config = dict(
    model='sound classifier',
    activation='silu',
    kernel_size=5,
    head_dropout=0.1,
)
Rows from block 6 of a small sound classifier, named by matrix and row number. Each number is 200 + 40 x the weight over its row's rms, rounded and kept within 0 to 999. All counts start at 0.
After each channel's rows are labels from the 100 clips, of 14976, where the channel reaches its highest value: "responds to" is what is common among them. Only what is clearly more common there than usual is listed. The data: synthetic speech, music and everyday sounds put through simulated rooms and audio effects. In brackets: how many of the 100.
# conv: width-5 conv (model.blocks.6.conv.weight, 256x256x5, each kernel summed), inputs 172-255

conv.188,199,175,193,184,182,205,280,149,207,168,139,115,197,206,218,162,185,251,205,248,188,126,198,226,171,192,139,252,210,196,215,216,229,148,187,193,188,156,225,157,156,166,257,162,227,195,184,212,193,189,206,171,136,217,160,206,250,232,186,250,100,211,227,172,234,216,210,173,202,203,191,195,144,99,143,215,242,229,229,189,284,158,214,214
responds to: number of effects: 3 or more (55); dropouts (38); echo (32)

conv.138,280,217,277,225,128,135,248,169,177,222,189,230,204,164,177,194,215,219,182,181,233,223,242,223,200,196,180,208,217,259,142,168,227,194,181,201,172,164,218,145,211,184,192,212,150,235,162,221,196,167,228,199,212,173,128,187,160,240,150,177,211,289,190,183,106,180,157,247,164,169,262,179,220,182,148,185,154,176,227,213,191,212,214,144
responds to: distance: near (79); short reverberation (76); reverberation time: 0.15 to 0.3 s (62)

conv.243,205,206,200,205,216,197,216,132,241,145,178,152,182,197,178,244,262,191,156,192,239,241,207,134,186,169,221,202,202,246,243,179,194,243,197,186,168,183,228,161,177,216,164,173,132,173,161,172,257,142,167,258,197,212,225,176,232,216,255,211,224,208,130,163,302,271,120,173,206,281,221,254,206,171,216,161,271,201,204,261,187,221,165,194
responds to: everyday sound (54)

conv.23,190,219,207,214,181,176,218,156,236,227,223,241,206,221,191,262,214,163,261,115,224,232,245,214,158,166,164,128,200,171,184,208,231,191,190,215,254,164,171,232,192,157,159,262,162,211,110,233,200,186,152,212,113,284,125,227,199,204,165,189,154,258,224,245,155,196,172,186,273,200,207,171,178,125,195,220,200,182,186,200,242,167,168,255
responds to: number of effects: 1 (71); everyday sound (50); dropouts (45)

conv.100,271,259,205,189,183,204,172,181,193,149,196,231,238,202,190,235,145,232,232,231,166,136,127,212,258,266,201,188,288,220,158,152,219,192,201,203,219,133,191,242,226,165,237,206,270,231,205,187,272,176,177,120,182,140,187,177,158,164,225,167,159,227,200,215,217,231,209,166,186,159,237,120,197,196,229,152,232,220,187,242,154,218,240,186
responds to: drums (57)

conv.129,197,164,259,217,198,164,243,217,195,241,177,126,208,177,134,183,206,202,199,186,166,245,141,213,274,184,225,256,165,203,216,202,204,178,185,239,181,205,231,222,160,305,140,201,189,242,236,192,258,121,269,209,193,202,231,215,221,154,250,240,223,143,170,238,238,187,114,224,263,238,164,233,149,157,191,226,188,147,294,187,170,185,226,207
responds to: dry (77)

conv.36,161,214,160,193,199,213,248,232,196,167,246,159,252,191,222,203,182,185,231,181,151,178,157,180,212,236,156,302,213,105,214,102,185,175,225,205,261,230,268,241,214,186,180,198,174,153,221,226,258,169,172,250,172,147,204,141,227,173,140,242,242,235,255,155,175,222,284,143,162,284,223,209,141,154,245,236,228,184,183,254,220,173,235,188
responds to: dropouts (34)

conv.74,149,194,211,230,160,255,218,119,184,155,227,258,248,95,183,151,158,137,232,201,178,176,174,203,217,199,243,290,179,182,217,125,176,241,226,201,203,250,157,229,223,229,204,172,220,242,169,101,214,138,174,193,199,189,247,108,179,222,236,189,258,174,157,190,184,199,177,169,168,253,214,210,175,228,180,169,190,184,220,261,163,167,227,159
responds to: chorus (61); dry (42)

conv.89,222,206,213,165,236,226,253,221,228,173,182,194,192,130,173,170,80,136,176,162,229,174,230,227,197,201,256,238,198,223,198,266,198,203,208,207,151,236,198,190,174,234,259,177,170,237,209,222,194,142,183,145,186,263,222,168,179,198,165,155,245,229,217,273,157,176,190,150,229,160,206,191,260,206,239,202,176,205,217,201,223,131,208,93
responds to: reverberation time: 0.15 to 0.3 s (59)

conv.167,228,154,173,134,210,198,235,199,147,196,233,279,179,222,186,234,127,228,246,204,146,186,239,240,274,235,185,180,139,217,171,264,247,203,201,223,192,188,192,166,144,201,174,144,209,164,129,211,239,174,235,197,143,159,140,206,89,198,256,206,126,182,161,135,246,242,206,212,266,238,226,110,198,141,176,193,158,176,209,227,201,202,234,250
responds to: reverberation time: 1.2 to 2.4 s (47)

conv.178,174,211,103,216,290,251,180,183,215,199,266,209,110,241,177,177,249,179,233,174,132,264,133,156,110,228,194,245,203,230,227,254,207,219,229,100,209,178,233,186,199,148,143,251,147,206,150,242,288,206,262,218,264,202,189,181,212,228,142,216,145,210,114,150,192,164,154,282,224,247,192,222,182,115,212,271,172,191,169,175,147,203,180,275
responds to: number of effects: 3 or more (34)

conv.96,169,189,163,159,187,131,175,171,217,207,172,277,276,140,160,169,250,218,116,155,176,186,222,216,203,216,151,243,219,227,201,279,238,223,160,195,158,130,171,236,206,234,227,207,229,207,152,230,225,188,214,211,245,193,171,135,106,214,231,162,106,229,120,240,255,164,177,92,188,234,280,239,158,166,175,127,251,122,147,220,246,129,182,158
responds to: reverberation time: 0.3 to 0.6 s (42)

conv.45,225,166,173,171,191,190,206,194,152,139,199,173,215,236,235,204,216,127,156,224,180,179,200,226,216,212,162,176,226,131,234,222,205,216,276,178,176,301,224,153,185,242,213,189,253,245,261,188,244,177,134,170,153,142,238,180,226,226,174,175,194,241,187,201,295,221,149,195,158,280,167,212,232,232,144,235,180,238,138,161,241,144,187,233
responds to: reverberation time: 1.2 to 2.4 s (42)

conv.184,217,162,200,238,215,209,165,188,240,206,222,145,213,215,166,203,146,219,112,196,206,172,274,113,89,147,155,246,118,197,152,218,224,177,220,249,197,164,175,183,280,178,170,207,159,142,158,194,217,193,223,208,219,230,197,169,131,161,245,151,147,179,230,110,139,170,163,215,189,264,200,170,209,189,212,187,230,77,237,122,164,111,216,221
responds to: band (68); reversed (53); number of effects: 3 or more (51); wah (32)

conv.64,187,284,93,156,233,181,246,142,194,164,211,211,241,172,270,153,186,220,207,161,177,194,175,133,214,149,130,248,261,220,204,175,173,201,203,176,156,194,173,227,221,195,183,219,307,201,170,250,183,174,186,207,208,267,189,244,218,205,149,191,198,238,161,157,207,246,140,213,264,193,127,214,209,257,180,236,136,224,271,197,267,174,161,196
responds to: reverberation time: 0.15 to 0.3 s (46)

conv.233,200,263,196,234,232,196,189,180,235,276,180,212,227,153,199,231,224,260,187,213,216,174,130,180,231,238,180,102,235,201,171,168,237,168,203,229,156,159,133,225,188,190,228,234,178,155,166,166,177,158,225,214,193,187,190,247,223,226,214,224,205,171,230,188,182,170,201,291,145,262,225,194,263,225,230,235,196,237,229,187,173,190,204,188
responds to: band (94); reversed (42); telephone band (38)

conv.47,216,167,156,214,208,180,286,265,145,164,240,203,246,284,226,160,139,144,184,216,239,241,232,215,306,192,121,197,166,191,203,173,174,236,178,123,243,249,212,126,215,261,190,190,200,241,225,153,256,200,183,206,120,245,217,141,151,215,165,204,181,201,133,154,212,212,157,199,236,221,166,133,204,190,256,176,200,157,245,208,249,170,220,238
responds to: long reverberation (68); reverberation time: 1.2 to 2.4 s (40)

conv.165,265,237,148,209,220,185,202,249,199,186,221,222,202,145,183,220,164,282,207,188,197,188,161,246,209,179,207,254,233,244,194,179,119,240,245,223,157,181,159,120,194,131,203,182,234,154,223,226,203,238,158,148,230,151,185,208,148,175,259,156,180,166,161,237,198,216,254,237,186,253,256,272,157,181,178,208,169,236,131,192,204,220,200,242
responds to: long reverberation (70); reverberation time: 1.2 to 2.4 s (40)

conv.162,158,145,142,223,248,202,233,232,172,171,222,189,256,263,230,134,193,112,203,236,207,200,206,198,279,211,224,157,244,110,213,194,121,179,214,235,235,226,118,241,196,188,142,204,240,263,184,138,285,225,189,207,194,243,237,274,181,169,218,271,243,233,165,220,226,204,243,182,245,169,188,235,229,188,228,131,241,185,215,230,207,254,140,113
responds to: number of effects: 0 (81)

conv.159,230,163,176,210,230,167,196,163,210,228,181,180,208,215,178,193,139,180,167,185,172,211,237,161,231,181,86,191,235,172,221,178,296,141,134,318,186,193,187,189,184,185,158,198,171,172,232,206,210,219,193,145,196,254,159,228,251,212,209,240,142,198,189,171,203,218,171,209,207,215,180,156,100,208,233,281,172,188,185,192,197,195,186,284
responds to: band (71); dry (48)

conv.174,206,221,220,191,235,263,188,135,195,190,157,243,204,218,157,225,227,106,135,205,156,223,126,153,186,192,260,210,146,284,191,180,265,197,235,183,188,189,230,187,156,178,141,261,172,203,222,125,236,191,193,181,209,152,157,222,153,129,224,151,127,251,208,192,163,199,88,197,212,190,212,183,149,95,142,175,176,183,206,161,164,209,250,240
responds to: number of effects: 3 or more (50)

conv.179,158,194,204,267,174,216,168,240,177,224,103,235,192,163,168,251,230,193,238,159,179,193,216,136,171,188,79,235,204,157,273,140,219,188,312,211,168,148,174,193,240,181,201,149,158,165,223,195,166,248,224,182,198,187,177,159,163,278,152,280,165,228,181,117,241,195,109,199,184,163,250,272,205,272,163,157,235,192,180,155,249,175,201,206
responds to: distance: near (72); speech (52); reverberation time: 0.6 to 1.2 s (40)

conv.43,176,157,160,214,123,202,142,209,162,197,120,132,176,199,137,191,171,209,192,236,213,165,194,232,184,151,187,176,145,283,191,191,176,234,236,204,200,200,197,262,204,244,176,155,109,219,244,216,185,217,176,230,183,185,173,119,180,254,205,96,217,193,172,170,202,221,191,224,220,188,174,192,200,223,204,180,216,191,126,165,247,176,190,168
responds to: band (70)

conv.171,147,219,235,199,237,189,164,227,188,211,148,188,203,235,189,156,270,204,141,145,258,158,229,203,213,174,253,195,172,152,186,121,163,176,190,180,222,221,213,158,181,245,179,231,192,148,207,233,256,125,207,249,139,124,138,247,194,213,162,201,171,188,200,166,173,152,172,243,208,143,156,159,162,148,192,203,115,218,179,169,180,194,194,149
responds to: dropouts (32)

conv.35,145,216,206,205,195,183,248,139,197,188,151,196,262,96,198,183,189,205,192,225,208,219,214,136,219,211,264,196,245,225,188,236,231,164,207,234,258,219,140,203,164,266,126,190,126,175,269,225,307,189,131,195,218,233,104,156,173,181,135,194,148,219,218,231,239,170,175,230,126,203,190,312,180,202,186,291,235,189,227,123,171,175,211,251
responds to: everyday sound (78)

conv.134,262,256,216,197,228,233,185,157,288,313,178,246,249,132,195,207,253,214,279,184,199,224,266,147,208,175,193,157,246,225,219,214,237,137,171,220,220,144,163,262,162,260,209,167,208,187,199,178,240,254,142,226,127,288,208,232,209,230,198,194,283,218,153,199,178,258,221,131,160,188,207,232,210,228,226,154,178,216,141,261,154,212,168,257
responds to: long reverberation (80); distance: near (78); reverberation time: 1.2 to 2.4 s (50)

conv.175,244,195,240,150,228,119,182,167,213,171,166,240,205,234,181,137,137,214,216,172,170,204,199,177,210,140,232,215,153,209,169,190,161,223,195,132,171,171,126,247,174,226,195,214,212,134,218,202,275,214,256,246,251,222,174,173,195,161,210,229,235,195,178,221,213,205,211,216,157,189,160,217,209,163,182,175,170,181,278,265,188,161,158,216
responds to: drums (94)

conv.17,224,177,176,212,247,250,188,137,221,218,182,229,214,217,212,172,187,156,143,217,228,200,230,212,244,192,143,211,166,177,200,103,185,147,165,167,187,160,174,240,179,245,174,314,258,124,180,116,205,168,151,181,204,245,159,199,200,208,201,150,157,171,145,213,202,220,240,261,197,239,212,152,174,171,131,235,154,251,237,211,227,202,211,164
responds to: drums (84)

conv.26,222,277,174,267,177,192,203,154,157,254,190,242,239,153,194,283,238,245,179,188,234,224,152,104,268,223,236,136,212,260,203,151,179,114,183,165,180,175,150,138,210,136,159,137,166,239,167,215,248,212,217,158,186,230,213,211,182,178,231,243,190,145,165,212,219,261,180,188,270,223,271,207,121,128,183,229,281,278,204,162,199,219,204,240
responds to: everyday sound (82); number of effects: 0 (61)

conv.186,289,176,240,132,205,139,256,205,229,196,197,189,209,172,260,244,145,209,184,250,143,236,159,262,228,149,177,167,264,176,195,233,219,206,183,102,213,180,222,165,199,216,229,223,160,231,169,229,248,249,196,192,163,229,179,217,90,216,169,153,177,216,158,173,234,132,184,178,268,234,200,211,184,209,247,154,199,182,240,197,141,190,275,253
responds to: long reverberation (70); reverberation time: 1.2 to 2.4 s (53)

conv.144,186,169,99,167,231,147,163,232,215,246,158,208,195,200,184,137,199,158,280,218,247,163,203,227,190,158,209,214,206,211,186,201,204,238,208,195,303,223,179,247,210,162,292,144,207,210,210,186,165,151,153,177,193,279,108,202,215,216,178,287,153,217,258,200,167,226,173,197,209,213,200,254,183,217,198,250,186,162,199,220,219,202,258,153
responds to: speech (93); dry (47)

conv.151,149,204,157,200,204,236,189,161,212,176,170,222,250,186,221,134,159,177,220,186,112,213,223,177,197,271,189,186,197,214,196,257,152,128,196,151,200,222,185,203,233,116,192,248,289,177,144,223,223,176,142,178,130,127,184,181,179,244,191,193,195,193,79,220,213,195,163,147,194,241,232,258,209,192,122,267,166,158,237,239,203,215,303,237
responds to: long reverberation (65); reverberation time: 1.2 to 2.4 s (45)

conv.18,123,187,243,222,190,208,263,176,169,148,210,192,225,209,190,197,154,210,189,150,225,180,215,177,155,137,175,152,277,197,179,162,225,153,129,247,139,214,186,265,223,188,203,151,232,234,157,240,253,167,206,238,171,221,202,169,178,91,205,195,183,135,196,264,170,179,111,252,201,169,201,261,152,176,122,280,192,168,176,237,176,165,202,234
responds to: everyday sound (54)

conv.67,219,249,258,126,192,215,224,133,266,207,163,213,179,158,179,246,160,209,255,171,156,165,177,253,180,259,169,145,207,177,171,157,202,178,182,253,198,256,274,230,198,103,205,162,186,186,195,105,177,178,239,240,231,196,229,213,247,206,186,188,219,196,287,184,212,140,212,203,209,269,150,235,167,144,236,184,174,249,219,204,140,223,181,200
responds to: dry (67)

conv.143,205,169,227,153,190,266,163,256,187,210,243,217,243,194,173,238,163,249,181,171,218,215,153,209,190,191,176,222,217,202,162,160,173,137,202,287,172,128,191,283,224,268,194,159,230,204,99,177,247,246,185,249,214,234,175,252,254,212,157,235,219,134,217,171,172,201,174,268,129,197,202,214,121,271,226,208,179,141,128,173,194,197,139,216
responds to: band (67)

conv.12,275,130,230,236,175,253,229,185,209,213,195,208,202,201,178,183,191,157,168,185,222,292,125,196,115,158,267,208,207,219,182,174,180,167,180,172,201,170,203,193,179,187,227,160,180,186,272,228,195,186,176,175,218,185,236,165,258,97,167,174,199,204,139,187,181,191,178,129,178,215,157,138,202,245,140,178,99,131,252,253,232,244,162,269
responds to: chorus (51)

conv.76,101,196,138,228,161,164,173,109,254,221,160,178,181,251,211,193,219,225,223,214,162,154,182,224,249,249,285,164,237,256,173,168,122,275,213,193,198,167,230,191,208,227,173,198,169,195,161,213,178,164,218,153,220,291,212,208,186,221,170,215,204,218,194,179,171,194,177,229,162,210,211,238,194,189,152,187,258,173,205,214,208,304,194,212
responds to: short reverberation (82); reverberation time: 0.15 to 0.3 s (63); everyday sound (52)

conv.232,264,187,151,268,150,146,241,223,193,177,147,130,229,188,234,306,205,208,174,199,199,166,236,218,203,221,241,179,152,164,248,184,221,142,226,245,180,120,181,153,166,272,198,270,195,186,261,247,225,226,203,126,174,214,210,163,117,199,166,268,276,164,143,206,186,188,200,198,219,212,238,213,254,210,242,161,191,241,184,229,224,149,168,242
responds to: distance: near (94); long reverberation (81); everyday sound (53)

conv.50,145,176,142,269,230,195,181,193,220,175,158,226,234,136,157,216,241,176,161,179,267,154,135,159,256,247,195,202,227,213,234,237,236,153,203,235,254,114,236,214,220,262,187,176,206,135,195,196,218,224,149,236,190,181,115,238,133,199,115,205,243,230,179,206,182,234,189,161,182,141,226,176,221,201,171,192,233,182,185,206,178,145,228,233
responds to: distance: near (77); reverberation time: 0.6 to 1.2 s (41)

conv.123,196,180,178,270,202,189,157,171,116,190,266,172,117,199,161,116,219,230,219,178,122,152,258,243,148,200,186,142,245,150,206,202,204,189,230,247,149,212,235,247,195,230,141,146,165,193,216,158,208,165,198,177,161,249,178,207,215,227,231,213,218,199,192,106,188,199,160,215,185,188,238,115,202,210,180,219,205,177,176,223,169,129,215,237
responds to: distance: near (89); short reverberation (82); reverberation time: 0.15 to 0.3 s (71)

conv.118,232,147,236,219,189,223,206,173,195,167,225,221,218,259,157,178,183,175,277,213,171,205,187,113,231,224,243,217,179,180,162,231,139,214,146,202,196,193,189,173,203,257,217,162,132,136,170,154,193,152,218,146,184,154,166,129,184,163,147,231,174,222,249,185,226,203,206,196,202,201,209,233,302,175,249,190,190,282,259,199,213,220,179,276
responds to: distance: near (86); short reverberation (74); reverberation time: 0.15 to 0.3 s (64)

conv.193,208,204,155,77,196,204,224,262,195,280,227,169,212,169,226,218,193,207,159,230,141,119,186,233,213,189,140,186,249,138,210,122,218,233,230,214,249,251,260,189,210,219,177,219,264,251,240,247,200,215,196,173,111,202,194,80,171,141,252,162,221,223,205,231,205,218,254,235,185,176,214,250,202,197,191,209,180,175,245,208,179,224,251,170
responds to: everyday sound (59); dry (42)

conv.250,265,201,295,183,161,211,200,153,213,228,192,190,190,225,130,171,206,215,165,175,231,231,231,157,155,247,168,291,186,147,140,209,207,196,239,126,145,117,207,164,156,161,224,202,142,171,227,205,239,211,205,116,253,190,157,186,221,192,158,156,150,199,207,144,191,156,122,210,216,261,180,284,218,174,159,173,178,167,145,248,162,304,191,210
responds to: dry (87); everyday sound (50)

conv.230,134,174,217,167,192,131,266,172,184,148,235,138,168,240,95,163,246,174,214,194,211,128,232,212,207,217,204,160,177,230,164,232,136,238,170,233,195,212,195,150,158,155,160,176,156,156,271,163,210,178,257,224,250,262,156,154,194,216,185,159,184,246,168,211,135,229,101,177,167,101,215,223,158,241,244,209,197,202,180,189,165,190,203,227
responds to: reverberation time: 0.15 to 0.3 s (46)

conv.148,189,211,236,205,151,234,166,176,143,254,160,221,235,185,193,185,226,244,203,215,172,237,161,278,230,206,173,245,248,246,155,178,197,252,200,241,138,268,156,230,162,199,194,292,158,221,148,190,215,165,168,159,208,145,117,177,179,236,245,202,149,165,163,262,211,166,217,197,202,232,199,125,236,102,187,201,195,189,153,132,253,224,199,193
responds to: telephone band (35); number of effects: 3 or more (34); reversed (33); dropouts (33)

conv.90,242,132,188,197,238,170,192,202,200,180,173,197,157,218,130,189,128,169,215,184,177,230,218,217,224,185,171,161,212,126,141,198,189,198,241,252,200,239,234,227,137,159,220,221,261,200,169,259,274,226,218,189,145,199,251,181,290,156,214,126,225,192,238,270,110,212,189,141,192,197,260,141,242,159,223,207,155,276,211,181,255,236,192,189
responds to: everyday sound (50)

conv.207,264,222,244,197,189,200,197,219,280,143,205,225,210,214,156,222,245,244,196,199,168,225,187,238,249,212,173,180,234,138,196,247,173,250,263,156,229,138,209,65,167,223,234,232,263,162,174,265,166,247,130,151,203,214,121,248,206,200,230,225,174,243,188,218,149,152,214,141,254,202,225,184,232,218,187,166,163,165,169,185,196,214,209,189
responds to: long reverberation (81); distance: near (69); reverberation time: 0.6 to 1.2 s (44)

conv.196,223,262,197,234,167,192,193,164,240,174,227,240,158,133,148,159,147,219,199,162,287,154,198,187,186,235,180,184,157,155,173,156,175,210,195,179,196,187,186,140,141,218,178,245,194,190,132,116,218,196,209,201,214,160,176,210,191,163,183,153,184,235,211,171,179,196,158,178,185,155,215,219,176,231,250,185,151,265,218,185,203,185,202,258
responds to: reverberation time: 0.15 to 0.3 s (43); distortion (31)

conv.84,173,160,199,129,213,161,183,208,196,146,237,236,222,193,175,264,226,228,206,238,201,253,232,147,158,186,149,217,195,71,133,173,160,327,224,191,231,213,188,196,206,212,245,292,215,190,181,171,234,202,184,215,223,290,168,205,176,224,200,197,201,256,214,196,203,231,194,214,154,241,207,209,146,234,151,233,208,176,213,219,249,140,189,146
responds to: band (84); far (65); telephone band (34)

conv.131,235,175,148,197,127,282,203,118,149,190,216,208,230,102,180,203,197,210,195,173,242,231,192,231,203,174,214,174,268,240,199,191,218,201,211,190,170,197,189,195,150,209,155,185,242,223,208,213,236,202,251,200,164,238,203,190,182,114,177,161,188,159,158,252,215,228,233,177,169,209,161,215,157,218,175,119,168,168,196,193,187,188,61,243
responds to: dry (70)

conv.39,189,191,166,204,194,147,222,247,121,161,249,194,176,277,205,144,205,137,194,262,225,229,173,189,173,162,147,188,244,205,222,146,152,177,199,203,137,197,229,154,175,203,164,218,233,196,207,199,207,172,198,270,230,264,237,204,198,213,171,152,200,148,274,188,149,255,186,214,185,162,198,186,200,213,231,263,175,145,256,192,228,145,166,201
responds to: far (67); number of effects: 0 (67)

conv.156,157,193,226,181,208,203,185,234,170,120,223,168,246,119,186,223,256,242,202,183,230,196,148,190,192,216,253,219,168,203,186,142,198,236,169,289,254,203,218,184,105,187,202,197,191,184,163,271,347,132,179,190,138,193,208,193,222,196,145,210,163,157,162,234,278,190,206,233,115,177,146,206,189,151,178,178,173,215,229,185,144,259,225,175
responds to: band (52)

conv.55,245,146,182,246,179,170,231,169,210,180,205,181,213,255,207,205,267,194,222,282,135,229,151,130,238,213,213,228,206,195,182,221,213,112,197,175,136,186,154,133,216,265,180,228,138,172,180,234,172,218,195,207,192,160,168,154,223,235,197,233,225,262,231,211,166,143,179,230,262,209,164,243,239,177,155,219,327,228,224,233,260,227,139,189
responds to: number of effects: 0 (73); dry (44)

conv.185,226,259,192,226,194,219,246,239,207,216,188,197,187,212,183,250,240,140,193,219,154,201,215,226,203,162,219,210,231,166,241,119,201,190,228,200,210,183,120,147,171,228,186,159,147,228,182,229,168,162,217,229,217,210,191,211,180,258,213,249,254,250,147,220,154,174,141,243,251,172,161,259,182,253,215,189,202,155,169,265,227,202,110,111
responds to: number of effects: 0 (65)

conv.163,133,204,291,207,213,126,187,82,206,226,257,172,250,185,152,180,126,222,176,213,202,169,157,188,178,183,216,153,137,213,236,235,203,167,197,205,238,231,233,156,229,142,177,202,212,136,140,188,247,207,162,180,111,211,240,267,162,253,296,241,212,232,188,169,214,232,161,185,162,151,190,259,168,210,152,227,247,193,260,193,204,203,197,155
responds to: far (81); everyday sound (53)

conv.5,208,261,205,215,196,122,138,174,251,151,193,245,253,226,279,182,204,162,206,214,179,229,218,198,187,172,281,157,205,224,211,195,278,238,144,221,131,145,206,240,208,252,189,150,197,188,203,145,215,229,191,128,195,218,143,223,207,305,191,265,184,174,191,276,171,173,220,153,192,162,178,144,214,189,215,235,166,204,276,225,186,228,219,213
responds to: long reverberation (67)

conv.15,228,194,199,261,240,207,210,153,213,156,159,198,243,248,209,193,265,181,171,185,124,185,173,246,223,176,171,196,264,138,202,229,219,216,255,209,224,221,211,267,177,140,186,212,307,236,193,169,171,185,189,271,185,157,206,200,165,223,196,221,152,115,238,173,175,196,210,188,178,217,192,205,201,250,161,162,196,232,147,224,206,199,190,212
responds to: speech (65); number of effects: 0 (64)

conv.239,215,245,119,207,217,202,258,177,207,168,157,210,210,148,176,241,172,167,140,219,184,179,231,196,193,171,214,148,122,109,224,181,201,175,209,200,187,163,237,171,198,163,245,262,144,167,115,217,197,214,213,247,218,215,187,273,201,173,141,128,188,168,205,235,207,169,201,234,190,180,199,329,178,164,169,181,205,227,204,232,155,170,249,195
responds to: short reverberation (72); far (66); reverberation time: 0.15 to 0.3 s (55)

conv.98,227,245,190,207,220,138,186,191,191,162,74,225,191,247,191,269,184,231,157,163,212,135,221,171,180,252,160,211,194,181,255,227,197,234,159,163,232,171,197,99,182,118,258,193,234,199,203,200,161,256,199,162,150,222,197,227,126,262,229,162,185,196,166,194,202,232,204,133,204,299,187,162,193,167,142,210,197,144,220,231,266,225,296,263
responds to: number of effects: 3 or more (32); dropouts (30)

conv.1,158,199,174,193,185,181,236,186,229,78,185,209,226,163,183,192,166,221,231,189,239,159,171,237,248,178,189,220,145,195,202,201,179,236,179,183,92,207,214,276,236,233,171,231,281,223,244,146,270,252,225,149,180,156,222,195,254,186,135,163,192,207,188,206,193,171,196,164,248,230,265,180,177,166,178,211,88,198,266,228,146,88,202,167
responds to: speech (65)

conv.189,360,238,232,198,151,168,207,207,198,224,156,246,266,234,223,178,181,282,154,132,166,197,127,239,123,200,184,277,134,184,176,226,243,232,174,214,213,193,202,166,243,175,152,247,236,181,157,210,202,204,176,175,226,201,124,174,176,176,234,161,191,204,216,168,233,166,264,204,242,210,195,295,187,98,145,208,206,188,172,247,215,159,215,231
responds to: number of effects: 3 or more (43)

conv.103,200,181,210,234,289,155,200,196,236,176,202,155,109,205,159,153,166,222,225,139,246,183,261,171,135,219,201,200,206,153,212,209,125,228,133,263,247,200,165,194,188,178,185,235,108,255,207,157,203,215,225,218,191,185,248,159,172,226,211,230,65,185,182,119,204,103,186,194,216,193,223,172,230,159,183,162,160,251,213,197,224,217,178,182
responds to: far (86); short reverberation (85); number of effects: 0 (67); reverberation time: 0.15 to 0.3 s (65)

conv.214,136,198,159,195,196,134,204,239,202,233,169,243,224,203,196,181,174,233,100,204,238,188,245,190,249,159,205,205,126,237,233,231,234,166,166,203,176,207,216,244,229,209,160,162,188,298,282,163,197,282,279,156,245,219,156,283,178,220,149,209,206,292,215,205,203,204,177,181,196,235,178,254,219,102,206,163,146,207,303,184,157,181,192,183
responds to: speech (54)

conv.206,202,224,109,127,198,148,97,267,163,168,211,254,264,190,214,235,176,189,231,156,238,192,228,220,204,270,201,222,177,240,171,257,278,257,172,278,184,128,234,212,225,190,189,196,261,243,182,284,226,232,169,187,218,188,146,231,229,205,223,175,229,231,118,151,221,205,254,195,196,163,226,180,181,236,154,135,219,183,149,181,186,130,231,245
responds to: speech (51)

conv.63,255,147,124,157,181,221,171,146,208,199,243,159,218,137,170,103,285,194,193,160,270,223,231,187,179,200,227,177,207,171,217,137,168,192,288,172,189,194,128,204,178,188,164,243,203,212,259,203,260,215,178,206,237,212,199,141,227,198,149,219,242,164,151,153,253,173,192,205,177,227,206,226,168,196,153,221,214,200,124,202,216,179,223,160
responds to: drums (56)

conv.65,188,308,234,256,207,202,139,181,245,202,184,290,247,220,139,190,170,200,163,190,199,179,223,126,190,215,153,245,184,163,200,201,215,191,200,233,208,182,214,240,241,237,226,189,255,163,160,230,262,175,194,225,248,217,203,172,214,250,156,166,214,175,34,310,263,160,251,156,288,175,134,197,254,202,180,202,151,185,139,144,234,181,213,212
responds to: distance: near (66)

conv.58,209,303,171,158,237,142,249,210,132,195,242,171,193,208,228,209,223,211,223,162,181,244,265,192,226,217,209,178,202,156,168,191,95,193,167,178,227,160,182,215,214,142,161,223,176,222,168,176,225,288,237,154,194,196,213,150,209,258,261,213,160,146,205,191,203,225,232,197,210,217,221,170,268,247,195,175,155,275,168,180,146,122,204,218
responds to: short reverberation (83); far (81); reverberation time: 0.15 to 0.3 s (53); number of effects: 0 (52)